A small image VAE, trained from scratch.
Model: 48-pixel images, encoder norm layernorm, encoder width 192.
Training: 5300 steps, batches of 256.
Rows from block 4 of the encoder, named by matrix and row number. Rows with one number belong to one attention dimension. Each number is 500 + 50 x the weight over the matrix's rms, rounded and kept within 0 to 999. All counts start at 0. Numbers have three digits each.
# v: attention query, key and value (stacked) (encoder.blocks.4.attn.qkv.weight, 576x192, the v third), inputs 96-191
# proj: attention output (encoder.blocks.4.attn.proj.weight, 192x192, transposed), outputs 96-191
v.88:372507465525505467459502513504477443508406518506424535454591506519491570513331473626522492491588557341471423480526521596484529499450516493443540501483454473450538437484465488481536423448555557480510611434480280540461476437567544506472555460386528494578596503345512548464634533555465460574
proj.88:584512443441557549477482504552457502471449443539556535478562427543550504553586491460484492501560567573538448486490518593534536427522461405531583449586567484462438576507442513463440499482394435470473410606455478541561528501482410529425463592440441478354518505482440514524410478398560544533
v.89:566469497446477514478546541494581476505550474500527397598504485481527493431495488465450489523384581647469537495475535440425444482432483411485461443546571567563383530430520464505549446506449470560542437498489573479466448493511432418521426447597527423508439489548470512526354373563583598428
proj.89:442530448483430491576528492505486480486535576546456528471486580500441418488537568490535555416459452474390493501586543531587563653557527470488426582539453465522604459467463490465468487496541443443521517448495454511471538506535541530547515470434550620472486531517467452476613566458420431553
v.90:545556528446502487512522536520532466473635493469523506538429415504457500483611458427499476457406536620568529562569549464502507457514476459473539576520526505569475483452554470493544570576437514477539421502446560512432443488498445495540460560622448380444530497651472501463421463497512529376
proj.90:464483514463463456506529416424490497496544448564396495591496547514463478499425508496530550469466396399473435435513468504592502631536463573444488556482556461556607389487550597548558453515625544526547551403554568548524460432419567535533564389467557567598455436486492490476538575600459507575
v.91:404519522479495507448511496417452497463473477469501404618571575481505481487462528580531562562535484464459456479556548457442570569497490443442474501469533479480465507457512543553470563493458524497525557536578527509507418448541562430498431365495512536386434541498465554485477495487427526511
proj.91:557526428521500448521544506509551503514465515463556579441485455460534510500497432474436511480555503523500483576542525507532486370452538513530592542510513524478482607510459423455469462429482436485525477520389499485515548525547522602478512558500542532581490456535512523459592493533533484541
v.92:463524491538436454544513492489408472581390556535483421412580512479477483565414417526439471463600422499536395509520463632544580539561568592572507396448504532446606502548498497551554502430507547409478538519625435448511487424565512491571572535444521523559432529447541562473586561500491481590
proj.92:519533548453595534453550456510527516539443502497637629524519435520544590527537509443418509526492603528524487553476467526548504470559425501579628514476601507378445555510510483461491537520491472415562567587375475475533548470493542562433430550482497443429550500534433433450466468495475452579
v.93:579476534543483462436491479544559484532553468537596465528511497545463486474531553446485477462444513555505501590507513547557501455555510437573522552470495569517445490557502525461425446501543459461468500453546557442431503529494455463487527610502462471488607479482437538522533490418493463466
proj.93:510573471516501542506498416512440481481571471509423502496507529462474463454513469570466554550551528500467505495520451524439466530537459491451606552510496468430554456511471418575524554546448544489486465414453562483491518419464590527486528400481461531510547468516516513527433464514484494526
v.94:428483513443544484484540461383497528501489477442548488516549507394532456572492464625434489527566540350459421397519577508521475606449516551460490483534438459402562441438410550557535575525525498494447548500591564568562521382550560455517531395445462594395408500478505546512572578511402552591
proj.94:530529463490532496489537472642537494523497432457526538514465451582458473474536536508544494530565559515465517552529450411487507293431455462503562578487530467534412650515545400526421428396449503441500534558426540424510583566583373594393487643555555423561477578477520566453502448477531518498
v.95:599513645441547451523524479426513538480526530440554523514444441525477411426645499419487461453444532570497505622533525438515481550539473500549467559477570578548568469448541616451434493594464495417498521488469714451527466426465450545455542565500473424455583449620525539529518490462463571548
proj.95:386527456471487515564435528549497459502579520565476383595474398451563614491430630535533593599444541366430583432443429395469418520512380538609530562412521502451513477432474453584538571497507631552459563499535377512564533465425522510438495438531517576645465500553589516448456468586534417552
v.96:474488467555441521545424491522468484487547547501494493414639557554449521495364556495515477539582543480505530465574544553417477565453527497520514488506404386530492464528540480505563489486543468485426464490521444549571545538467547464522480447544511635447519580503472509453538502504522433508
proj.96:496501523476438475418520534506530540468518440514497479459450496477475484471536482561454566463470533496569436525485463456464553443477513510510472511567537533527541437510482490533555481486528433542480544467587566495481438419456483569462573516411553456527526500444489541588517600472385490483
v.97:488465379501529461512477479554480519446451460480525465435585538427518559525421545513479513500431471520506461478463496571526513519523542607516501429493520505510528529457503423569520480454570493556475448486458450476562533508481520498470511420555524519549467523526479490459519513506500493526
proj.97:510512587502405536471411554527521543489528523539457543518445490581477451471578429458495468473485453507516551506544520490498533561487476451561426539544433476532540388531433466559507495524491429450529497477536547505471490507534464497439461577415493443484537535443523497552514528488488431470
v.98:496493532550435428570534534427475527495497483487474543466550502564488489465454492378466474466427436568514528509533535550474437472467499593427452421484519480532525509495509539519481613564515533479501503485480423593487478536507489446527491468533461537499568505494485468461501548555461492516
proj.98:475503475527452451437453511494557470432486569459471510456505503455567502554576547525427552486475495440515542524430498500494448575521478517475317574576505489420501456509426484477549474543478426469504557451445574423431419425478564446743544462549538573510502443534446513460476439497474460451
v.99:513527510514452502515564512458513445541525557457576418485534580491482449553501459427464504530484485537492537451508454497528502494492471454471516513437511549557526514549521582496448497541524541506552482470580533436514467465523518541479529489493496477438402461488479542530505472512423497479
proj.99:477465536509566497576532511519489532507548420550452547539463489558452486512513579511521527541534575453501463557518583447459512515514527564572516474492545504461460457510515500460506541472485473471490499558419465494571501530523517565523471503557539512550500512548466511477455448464460529490
v.100:590552531555460486429536461535560441522493515450544381552564529358456490506538551408445532531481511489564522433587531529570558541541453419413530532525539493615478501556612637529448525526574581390562456514527567499480532481532484411468525556510527448536407485488501568447469456540468546431
proj.100:411475579508550524631553558503527528460579474513577554460477444500555592482510506520519493504460508516418555584471525513504481444478533606570457506519518458404472534560459415448516497446550439543497495555393494546545478524556520589464462519511429552464549529441481540450432527444526524502
v.101:600566418423518493486531571535466569410499450542505480453462481506499527468525515483541509501482480507517511566482497425530421571457541530477511515524462531464539501356513457511469539500460534610498497478527523414476564552447489512459546471456459431541480538597449451488472496437636520506
proj.101:501426527560540486501427450437557460578451459480433502507530425539569409501393515456527452577430466408469490363438430500501548490496532448427375486447449467504565467425490555511495506492501534401492553440583486528464508538579568467576469453572543556409451548491578488485462486491491455383
v.102:500494432439528545499468552548522500424497458484539450529491475483502464462533430452504542480360545567492519582515544454600545478476469447499484513463546526520515613501535425532521560562400483501453480482445566470515520528451422477487523484575531465461504476632505519511468452406432561509
proj.102:544447475470493502526444453479548459524567443543467471478505411556542507579428530492514420568532484455480512440483437545472517503555537496507342457541439486525459466498437461554548521461586525435541419484435473474475501477448477492609505560490508533462477528526443522497441495539514518442
v.103:526516427493407493462518518510438484564453563452496481499535508514497537449512487502566494484547475497496508498508495569509492551499529524574547512465421388506469458517512588498494517434553579471490524482507424441465530449454526444543508542573471573493518527429513503482516549469492467480
proj.103:431483557498562554522485489505513574463511447555451577516537561438570439519446503577512561504458508512462478481443536443462468437488524523493540492566540557529517450531506499492452473500494434550497552506523554508568451501503509556433455464441446421496480446447432567500530487502480497505
v.104:490529491470535516466518477473472526473479510501463495589461436449542523564534437457502454520503442467540548452506492486461521454509502498485486506465555462467497540518546567552515527494481462536433470508556555545500492523514479531470470601583506485459485514522506564480466521525436476538
proj.104:501495515479492518562488527572488455505539429507548506472503563519463465516527493558564557492453505484434561515540527526485453502449447483476489517461504525472462581469449492484554498545502562449514522463442506513528517506498511474477490420518467511484423457571523461510505473539539497462
v.105:554564392461469544531437500472534455502508532475520495475565473428450513540468543469543533569520499461563536521461527467516458513489541506547542472493462579503495542455500484454489555460495467545440488492478534535483587521378530459548441439463528408540561568563565514476456547378511536504
proj.105:536415585562562513461476527483449482474463514527400548515494479592583439574526486471496520535480547528396503452447415406449558556512558537463401493398517515584514524480568482518515494511471519467508493558550499486481497449459452493517565507564561602522550516476545441550469481491487432446
v.106:489517499535517527506508487516489457477583503459476472459458551495461528457520503485552465535475537547483499535432474487498558546455499457515493536469559447466508526496551504522508548530415523503516566487475571465410516564526432533457499542501478460491475463557420519471565510445516513470
proj.106:486487523480561534483408510553547536491504512542535526533481381504558472480501452461527500464459503486553535482493494540502479517528515523532465524518448538475552493538528510562556421473474431461548457473515440536523466490424550428551524493550593464481536527524551540434422443539484481452
v.107:586535548526528479540548528553497522481525468461516539499395518562554506435550504528520513455539509513466450543500501475468545502486508522461490517454445388433526514495506480471536442435546541519526520446475430525478529563558527463521514505506480597494481513481500424495576475535485502601
proj.107:434498480483412452432465427489533511487472522534529510571480518427477462509486545564544479576493476510497464472486497509527425460562520539510532492517512611572576532461500493548539497522474525500480487481542559463499488523559507548452499546494540481508478538498541539498439531478469448426
v.108:631472436439531523535485501507490517450526486473533484382486473475544469545459509502493465546528455444484464531486550489474424514565522517564468330445455559399550518471439484544510495491463541569486493542511524481516512524429511462507464423494516525538509534467448491532437495480522473506
proj.108:438412518501549489493451483457451475532446489520411460552512572498551401465535543557504552450495402402401493492545499526524577575450582501484504562499458451584579528478478552495532547528559535519513549472501459504467532472561520551566535506455576461450466490473561513562522497591487415526
v.109:453547488537553526547459561546455507448507515507406571495466512421545475471576488563536538551448387439574520420470514459547542484548543505506514439494424514465514492458499561440476514454422475521397571525481504447508563508476558472534457484465457468485474522553516458563460479481499540521
proj.109:522404532569517496542508507524439588483417519456560500488534530561454468514433490465512464535488499480473519518568463426533488528464521398424473507428544571510542554498553516562530432576536481475494513466597463540470511504548525439450570439545474551476422477527524502496563467516505533550
v.110:480440549590480427511581423564454511630499571560394547542471544492508464501489497476410407438502461524459481524555480540484494568535478589421499567495479433520484413549536443481529493450494521407526498543493525521562448432693511504516478542456517479454467461387592500489570527590471532498
proj.110:493523566467522464469416502526582542498545546414623541492544509421541492515532575551497610424522596524623576538488534474451409509396477511581381480503470521379532437540487403442408508534473488436535554524458533482459504531521438437606448588534525453473544509441515504564467544411520529436
v.111:405546497545497509608571494539491485547478552441509474568505531481546521551507460487460521452481501459529574521459499507516458535522480498414531526533540469566548474541521507455458547552564515419570568457473525446510500552474545584467473503512493531475493496431488491446448472468448473452
proj.111:574485506489494511506525513530482519452521485449508434446516431485498533481506514469472482474537421523480544501482542551510535472428539526570518541501459538435543527531476483521535487427455451472496454537436497568496464446481479472486551504524447500568468564500526489465483445522556472506
v.112:545564463424548501436455509464490531382531501461524398479532536458595543556461488542543497549462431433578528452479515391495499522525459503607525467578512509469503539444444466489506494500465575632502548472539444504462518510340446465466491518555462523535497575531472528522555507498562490538
proj.112:468395507565476509587486532472488467563556555575494581486536543558495466578478433441534491512491510505391574392554503473592549515493539408432493510450511476642542558473452553457529485536489448489441583484482546498404552476545620472516518365464502530395514462580479498481494451530503526403
v.113:355524401543313542478478451487426509519494498487481481530608567539471466546441497527593539585482468501516497465435506550574528516461532463600533497500476502517488501548540505472481569508464471512434550542433451501597534532498552441552427449470522558435531603548556508508529526414486488490
proj.113:635460575562577533494473556449492468530487550446550514440434453547579472524613428412488483556506449518495488447519496520462473553454487501480573459459544507542497420440376492579503459573571420519571509459601536533561425381463463557394619518515524417485562434524531504537541509572487540529
v.114:571494441480507529550424498531513455458576471474454490514513496496452517538546499445531496531404509513545523461463506492581532501470495525545471458540487493532478517451496442528458497593460573477446492543475533534521543515416447520510569544493442455498441499646462471458433442487471481444
proj.114:505429528436574520515468509502536457492478443517455502540467429542511547480476483465510492467536477503377543472484502517468439577558464467446388479481507527524505503523530489464552524444553522548522506503471435542445564518461543479552445421588514544513512545442513540562523443481540473504
v.115:483449538543560519480605442489521520643540569528429503531533459516423477469490545489524522495519559481497488519569416562466427469514511607453500551430510531529459515594421445445547523544504540395483480466500516604573451518626587563504557480457470484488522411457485515559454501533506494473
proj.115:433496451388490432429514484454551545501511459391560448501554568409584613460648540568412507422561477601573525525485537529443578444448487503599588506547510414403478501576543483515506477445483517472548458520444503445525454570474378508556480553591507451534503596504532511524551506448466527555
v.116:616523522499572559497436499519528465489458524511506451491500474420568519466533461484531524560432532561604567458477491397587436500498461440466492578518603550427506511449497545474521506519501530541455559521521560449452552483427455585480452571550417441529411453626484546512430490508489507421
proj.116:493475409536537539509478562535499479518578530477442441493446505550444487530376404485599514527547497422379577424527466419487541496516513523480415434513472497430493562455523535521507460484485537464535513567416428590443514508587543431532528485511515546495441487547518439459478465468504518540
v.117:596505556494479489507559480455583453537497517515490504412535489604442410591458541499525439414614526586404470596588373587477453443470547505411542536457492556529505514576480485516534526476495528382523458530530517486493545485594516560473548533492494569463523493501530536487514477548491513525
proj.117:491592476475483513522435522522493491409468487523531461485460544461558543459599560561421517449531500432543434564521561549517593547527480580602599502505528432478431405611497472477495476428495427599520405456494476543490392483538502513581459554552528482553416486527478483490479450425535627519
v.118:549508501522516479570498476471552497485509512456538568478553545460454471540496525548518454508509482513508512465574502504519516465468487532463544491462525571467555436457530484469523474475507473508513496481526514539542454498491539518486467478521533467426454469507523542528437499468562492468
proj.118:548507477561498517532555520521475555558486483492474462472468533491532488478565534466516485410425463456479531512473465503503474484501531482571497511574482471506482536599478522498458537505399512521549472484417527468507489479494468476495451582523564500553500555528405484442471485526470471555
v.119:413465424492464513603470432510453556566476556516543472460593509501504547529448488505524493438467504478535482480540540589517463531498555565473460483432507545447519508564541382563606512516468497465440519495466376572494460540548542511493454511493505495490520549482532467481581533520455519496
proj.119:568522554456461462429495546526506508467451532433503575509465532486511476549570570541471471524448543535615506504529523465413475495419487459528490552566545450495436406524466521439447454514476395526496426467521573559523389459428463500525512557453493436483463489516517543596465495468548504430
v.120:531506472488507456484531423484556498547568551499520434433581506550510507562463534403539505508485553520477536532479528564512522498574517530408532569414507505498434453518565506491550537469543512409466486494537523521503513524570462535460527506542509524450534481438517476473479503513488525491
proj.120:503503557438528503439461505525474486488560464465511476544450524423524564463510531527504460501523405477614533570533507437523501446467517583559536449455454489483499394599425475520436451478512441573528502467457482571543428496529488498533535549522489442533416527445572549478481507457499537466
v.121:512503449517491536569464578462441474463408452532460546464489527543564542475520465606484540559455440514496475549445463488430542481518574389578537510497487513395565482492502565524519494455533443533543554508549477505499553485412482496542463479505495629486472576496540466502517496403455430548
proj.121:508468559511434516540519458490551500559512424552574516552448479572449446498444503403502448596556513421531486451447482527515435507464537494405510477519568473559560483442468469510568544582438554521505457444545490543513416431587577566500496536424558489433526398577480449537506421543460525492
v.122:412456535525413490483556514518471547516455529480553508501583502496466468557509471540519527489512556489540556500541478520474533447519442446471482543516561543527503465568553514447486533483554424463538572539537488466536497428536442471461473525476528501547552468424537524493584523495431491524
proj.122:570571472572512478485521526499436441526536539519506562539445501539522553495488489500561499509483497554500555488519545522511502492460530571473607445531564458442492495461497565512483432523476512434475508485493450445544488516561494503434535493554488477540479515565514460536526466530519601514
v.123:502505429436482527427472502510495570431461449436564509484524540431476497486521476526494497531531521520526486498483537516515468549521516469558501465490453491433509492530474563496552489492463442541448488501529524535508533503506436457546464474525512478564520510614437531479481528431556542418
proj.123:538509496519552496577428489584527516530432510571482501545493464533538500513390450515578465557480527494464546445537480471571511564503498507470532444534458518557490592437552522567528460466451518523513501467449413461482545491528540503475549502426467490426533488531499457507538406524503444527
v.124:437577506425480488437412533448408561438416498544569491552546506439491558492463435471481579534480492504523535507469605431534510591476491458593494506586485454500454496469502527535412530502565492548572481466460529502485488525416548446477531474530439530527558544545496468483559560513516460530
proj.124:481524523522555437482470537472509458545514557488386576427376435582498490490512461467488502573510522446438510450561405507495498523540562420453550523550495518593559548432506446526557515581462468486365524510501520498444606454513541571439514485431414531399493468481520482521410439476505551423
v.125:431498469474562532583556487560468488511563521480471608442387502611533515434510529423490485452487538557435506533545438456442469536533549526445506475498501456561480575508452420484479498525501555551516538497525477494477473507541535485531476495518512538472511502464510410472498433520575532516
proj.125:457466455499524469395462487490496446564522463460534500499566535455455492493575464495451472488464445532574456485446535519511560447564426515581502609560532573456523408546581559457521476417492527447575509419521468441556485484449537447479488519549513516520483502510554574556446518464489452478
v.126:550507530452553480497513491498563516469534450481567486525485467482446506500533516490419474418458486543508550454479472459553461499512449486542487531532493520541573535492484560540506531527484568554465514455525595475484483499520493453468500445449465441546507482547522512448567475457503500521
proj.126:481544470540504500503422509486564455461455453526450504542532467534510500486475502524437533546490486511462449519460536559520452553537481490468444556545453510467413534505476431498491538469479459514524441537460564480413566492525442498556436572478517540536499534487488556460480454526508527491
v.127:505482492472459532461471476451492537502493540508512424500596504450481446480514460538474563541451488475467480521510537451548543546550490453515519447462507516533466429506527543455501478518474519547504434516481508538537493527496510524512489443567457495489434485564509572453461544467530449529
proj.127:516522496475516520569496470545576533458564554491503532504410495535525479489511516493507546491511514452509546543456541516511479467535505553511533530443538493466497526532525482456472472540448479557504525540472451529512497423501501557514489452461560494547550504471496524469524529481491539563
v.128:422537495528506480356405543554473486498505492528469549578456512505469523426387582526490480531545541454527499468551612507552434546488528595559542635570471488514415474481461436540553530440505511532532519517471412520422446456430575496515572465470482452466505508569565495519509538507516573583
proj.128:534453459499499534521513464402550493412443477460531514415478465530505518527578379576528396518563449603416497454554430511457482415522433429501474455486525549491464475462501553364432503489508572589488531570549576438514575489457474488524461456461550556552490504421551435457592500553520516489
v.129:652457565501542501589554454472487513485551533471479521475530501495479496512517460385477516443450486560493504527551421468468460494501476479520526493470510510532445523482512512485428512424551447421482512485495509460486544606477432517466552563594478492489486452521534583462517463527552449565
proj.129:459453481528447481467534505559568567554485453557598427567496492513488486533476586494475622559436568482546462498490569422493505472505452556534541513557507465507465570553603541554536564523506508504445525490469534529471547593504527499483471501457485465530486439542445538511374524494509451428
v.130:517509467447480485396518565566510526454532439483517560530338535530580551454488623420531527511523500530525471505436524456531369530480510590541496610507515461500462547514584424495509586504448539559511576501536429425446502524507485589481489535561458432524513522542455489553439490489528548556
proj.130:469498501462543547613581549492473475521465510498516533540457528452543538456561302574457482522540433571439593436558456562588587474490490536423607527515501539412432478498487561521407507521514580522485478555514558474584545557522499476468494564527439455465446477513447449472530393556541479528
v.131:449497429453511515449481511538441527432471453527388549464343471529597516438547472500558486529541494506502403512529618450558445518457496590552504550539539480546483512494448381459550426480498570575511500442524457406435478472469515533460520528438489450499560477551524403521552530547488541513
proj.131:561587535431486473541620525438451544480403594389481485444473510501461490431453351415516420406497437551426548513543407618452490509490437491481526433469515527523480424469468560408455544556467495511516590594544456468631503573531483579484464544429534410516463498481508469523603456593578561536
v.132:556489476462512524547558520463553489541575480495506459579659541488437457540455465487523464504513571469457489415560500578419569504525500446398519416438484561520458498470503594514484466483539479507527431511508455601578433475519470404538571505600465474466510521495469575444453498599480429449
proj.132:472477492443487465524451430477467526510493441520487483522493427477533459593485623571496573467514526490580475538416570467529451538530541488604487511540506557551513496518497404576580462547466379554502547424455501447501502487443528448578544423507564570446558474493560613592487507391511437415
v.133:466437563483487493408494534565413518515495495511451454429428442610508528499570580549536544473484607479595421570497508472491384468469511451507497555491488540470521578474507488457545446499522576563517546468507479459405466393514487546515472569377531501495528428510486445503547577533580506536
proj.133:510532549480492445426530539556488544489504521540524499478498507435496501436523416524468471509535482558437549481537476562425460528479499481469582558480558460446504413452432442392491439465458563477563567509459467518515538525562508560508584523517465497636587514482459438461585480531527495589
v.134:430439501478491453517488532533426557544475537530516522452428427617503496547496488585545476475550484533460453565517490552465477399465473482474467449456506514397525596467443470479606502444392597504514515518485397399505555441466551539461469570399541544564569515512542407492607529428490479592
proj.134:546584478555436466440554468441462481556555482409461501412466465530513510439482457418566501504516380535497499568550490496523460545411409610531527492483542435452549358477457492465481488548533449554495491546463523503552458496540470534558508510531453450584467590502576474492581468584541459550
v.135:526494422463552519610435492590483545486551507521504587484331409471484517486594487546535522539430363534546530478462453481475410427474522535566466411517491565529602524480484427547496488534397459455387541500555512496503570519476462563479435519372526455569470515531502392530531460540446436433
proj.135:435477503510513496550556527459562513500433489474454478487664578502532583495442487493474487448478614557523446549504457551489568535556481613415459554523535412453483535485615570507422572555552678528610475510447509453520561615470481566421541450556535470498393544450516540472543418542578502491
v.136:426467438483450481400502482545527530503533464533531512521518488516483569471520488570433529462423563516460505432529471525601567435499530513572492568473534535501545513480513502485471454554553576542542547455526517463524487395553480420492511579460539508543507545504510459526563494477498539531
proj.136:581473484561448457544553512510458566515552514525532543500510527513527537473506495441566422532479501516542473606506524511427442574503448520452485501417445438427501428450477461424501478520469525517465498477484482523531477530483462497507527467469468495540516531469424423498474446487562550504
v.137:470484433497495490448452520419583477465525536453523521554612644406458517495440544451528497476529606473475527378488487535607540555471503509448506535480481442512427469446599476556510608450499426462481504536450496534503462503528534455511449476521405567433391509579442574464429413520491524459
proj.137:475442557466498550607420481482457531440564515556473532553437413481526478562482437535472552494457536496509579552412469521505548419557555469547364470505502585548512582498514544558523434513521505515503438494513542510539499537461444532571528546573556545426497465439531491537519584454458512407
v.138:498498519521505510402442515523500509477540486505431529436409521566490527507525525442556456566421494516481515527525475496563486500485497465551469545535557495623552559467559485431475515527394507508531579554556567410467604536478480566524478528431536469465529495557464405504548515497459476506
proj.138:514519476516535467568576462544452491534454520418478500493554508509446537437545446535537491448554500575557552560541446513441438450500421539405567591474548538424465489509557505499489517502559554528430501462418471503540469485511542594440432530526412573432414411533416442533480407473598502502
v.139:595468509467583467621530495605487482541470519478450519446453535468509502539550429531491497533518481469497512705523481485294409394506432578505500332466399532362490483460433479501511479420536511481469421519527375452467492547489468500462524564496493533585634508411565436488522473483555470527
proj.139:385510440526409464417453577456587474523546521447485431474496499475572518452444623488545597489446424534472498469520442558476523518446444509621529542524465405511456470566543519422473481508469520476507477511537543476510539499481523413461415526610502508516414614516552555507461543543455406546
v.140:333429497440466454395522469423556501448495527462613513482473460484503563518510609590454538509473549538539493406469532470637506440459481527553499464520589496597538451468553459480519505510562532557599437488433593528489411411460467414517493490447548452487423530534506470479534476433418548412
proj.140:542468490462570531534446552530423437508552482541468484549456515482429516511569388444555398546506544527445564494569496524487413567551585412492450467452481516448447499475362512433511523529457498524461550510574421425475442474529535558471516555505446521413545463542503524512524449451525469480
v.141:551408486490526474624484500387571438485486484564516485566577416502416497516586341504429429411477403404485487509532502553448586471526519516446469365460424458443622481505464679517578418486503433458470414484570461576494453599509537414489580518522575603561542433433521559463542526509473557507
proj.141:416407519558422445412504466438429470551459476550553533511474536462550431502396594438517462538520510426582472565450544527495540533453560471551462518534428556593445511595548426538593573483558443539464532433469462470390519442494482520598536444523475493530482590541507493524437484499403403446
v.142:623553571462535490623570516578485571471469492500471454506503421612444489521479386414580499447504453495496499725523520473319367450546469493508523536445448485402448497446445402450530505467529487462396470488548413408479492516560478526490495586483533460528628557424567468545448549477597403539
proj.142:412507446416540554491584517503568525521454522461505424427509651422568558430574598541522509535441466510474498421560458470521577544490460511474617517513579455578554446480540603417432542519492507471516538477487584527552514537424515407526490527458461512581463488482531439425449496485384592570
v.143:490521522553490515551545436415552507489530540496501472492610550517502486556440521514492441472482623513440494548515491488429553504493532485442464508515529534473509514540536551477523507533484531454475430543473414603510424453508549465520530443538420480477498497488431523482540513490520463498
proj.143:529426561489502492531497451489467508447441573515456498550527431539545457515561586538506551448482506426611515554452543521430459502440577487557409521494445466464485511467482511530491531504470411499518560515501475544446436494509519505528433471483582489467471542504500507567504506441514537447
v.144:588557522490591466426555476504502460457486465443427463456402590482454562521543536534467536529595488465488517541543536489453376461481454518493526522563445535464520506487464546526457476383519599541519490522553444376472505479506460546477563447545427500570585505446464464537612525470610473552
proj.144:424549472444421511523451475546577476533462464533444530414525472475473438465438508468544519553482514566567435571517505495428523422520491556624513551463427420470489445438531527403421451450448505431496531494447497481503490516522546474520458533525536553576510521458566525469460499572520536512
v.145:471471505470468505496512567572468496509481523532506575493466510544491495547483547424526494559548478533542558580433539443532477438450459460510482568503503554474514538560407498484519541488538444520464551554530518462451507554465477533537500451537468432466606489513518500544529526431561520532
proj.145:590556530521589434536522443453568460438430516405441508522538535535510501497573423514439424461482480510487553480505445465486514560442450553499602490534560503388512410520546486496499478426464546602485509518445558515564510533444496473419439526536418515576450541532551463445514418511512472598
v.146:392520594556415469374544450429511554468469498521560367562637539580470490496513499511424484480579587501536576393567569466562502502565480491474497659511553471578414464548547517478422549489652503509551498536440528530568386490567542460546485545574541521399522478500586511528485502498528519484
proj.146:550528534536502456420578471491434467473540446571486557475352519518505518502552516431468544528435432524464520485521575497442483529440538455467523360486474534570583496487437515493520504481503403489443472513569513514424529431564566442504591505395454482577548494546520453515524546452489646478
v.147:442467506514438534565442465472439509476527471493467501464487503522553438485423494512495479559558540408489462567502558529448572465540543514480507506489501606451509469518458401525549489487509439426552428489415500579489490471515514459510486515451568538515619557428476481507538561468419485424
proj.147:614518555511489511435518552454558527471536585443507533491469458518466493564506462528493495519522459465473463502532515566489444583483457545508560477461493453525552433508423614454525491457515566569443575484554514386492469397457455506527515483513531428564491519440473429512529496510516551515
v.148:635466513520560529549432561444493490442501455453476466493498467475428529500525466433516539528516444474552454583464481529443570461572582512498500405464428442421551477521449618515521505475419494490364444550567510466495614588497472526535549573553455529490495459536448510431510518485479452446
proj.148:377484439476453472465506502544516483508493556441497497472534574515533502459420469581541548490421617494432506548484453490599546458485493536445480451583488437561491584530520401490480496497522563460497485438484551563467432462483563470504472424554567517465451493508459542514438512515486519515
v.149:482555446519518477481503515489489505430559511441532559468447562476491521439539517427575493523460424592541482443460465428542451580506475572467495583493547410558438536447485501430438564467446524497524594495460577476497502578520465494536501500470520467566414445572498523548450461563503523529
proj.149:441458490505531512576550449565516470568470484557473450499520501489471483439504381501463497477517541554434609459570428531528523456500442475450580484408549528504495549559520491565498478493460589500462466460448572426500599576512563525528506509566497505403503412559438468530433417472471560468
v.150:451457595492427508381495474491492499481478497567579373563660472493539454491488532586474550482578575424476516452477509535511548564514474468559438543465558582525473427487396510460501430547684447467472472541399555632505330495498506395499480489531488472473534461451459524558537521451595468454
proj.150:617446558524446440507546532526442496401529522472414559386416502502552512483593599438478451489521434493532510495558499508463474562440601491538670436496554490516614479489501482447491514430421559583551607469598427488510594427482532514385561452400509527512581485534518498517503641523491558575
v.151:599550502475475527526543455517546531522452495476518456439465512495551417550478512445462466467455449485452523587483524480542463452544503520472472471526576499468530542559524435489526569582433481450450537545538550342486645543490429606471504527534532504532502504524434536526528479482474473483
proj.151:423529552444571547528501452503500530512507533510486531556485597466519523480550469545563490515504563527459575515464498441529520527528425604418525511466474527517433503475496565560404477456567522546481440604467565551560419546535451517432505519538492422552429426492472469445425450524494522507
v.152:577560428498587470482542479521518444565509539417430551516537567423484498501472521393509526438526498553390504501488402527445520455531429491458524485531485521606509490549549522487468478528479535492512426493467478524547565614551489510518446533537501491484429457517445619460513406574417506535
proj.152:478515500427550519601454501461551443545563545458597456540540429564463545521499541573506508464496514469550576517465523435517542530442534484521406440567411438463434542567456483542493508522557444576412446428506517566427454515446523448619434514586517504458457536512495503512429517417494448475
v.153:493471564531417537476512468441511515616458534563462451582651490525466480503494506484424497481475572524436504419569494525439628553477587529499531553500523444547491437586529603552437457497572464388545491454425500648593425527595521504541531512485534487536526501444518551474552436595426497429
proj.153:591456522460377481527475454451447520544563455564578475469458392464554542607473563496451550565570500471534467515480601456434498508420515387483509461547393557514502448491465506465482471547551366579403499516541477469399423462511491496548475461492576527416583571417511556550500548449558441474
v.154:517467502500539510575500448571561520538440569460543538491536492486525556529544490460448499423426509535486518490502476529472532413590490541521491384530458435507554470530597527554436535469481484474544527452538518499557531503576450490475434473566592570510390452425500566479463488572435460494
proj.154:513428535542464535534430463493572474518565540544504436538550532435470531465512456552522470497460585526552600464491491395537479593512570483450440473389520504542485510620523482494504511495440496417516433496525552514438439580598472524604558453594482444523575536505450500512507500468461445473
v.155:572499443488523525522476462554531548508479486485433490457514516513510473537483478558470493514488537472509451559527475466527506491510530458511496483505501423444514542476519583487586503535434558431502584546554429389478605515461490494499499520421475581544535499477444490507565487471507430550
proj.155:466557462517457496476566519525465519474517525508494480555513460519524569435481564464538512502495469563521558550507514492496465482533528560500488510454538511536556511507520471519496455460551457479521482505481477549571437567499470552601496480563488460565551481466486488517446489501467514490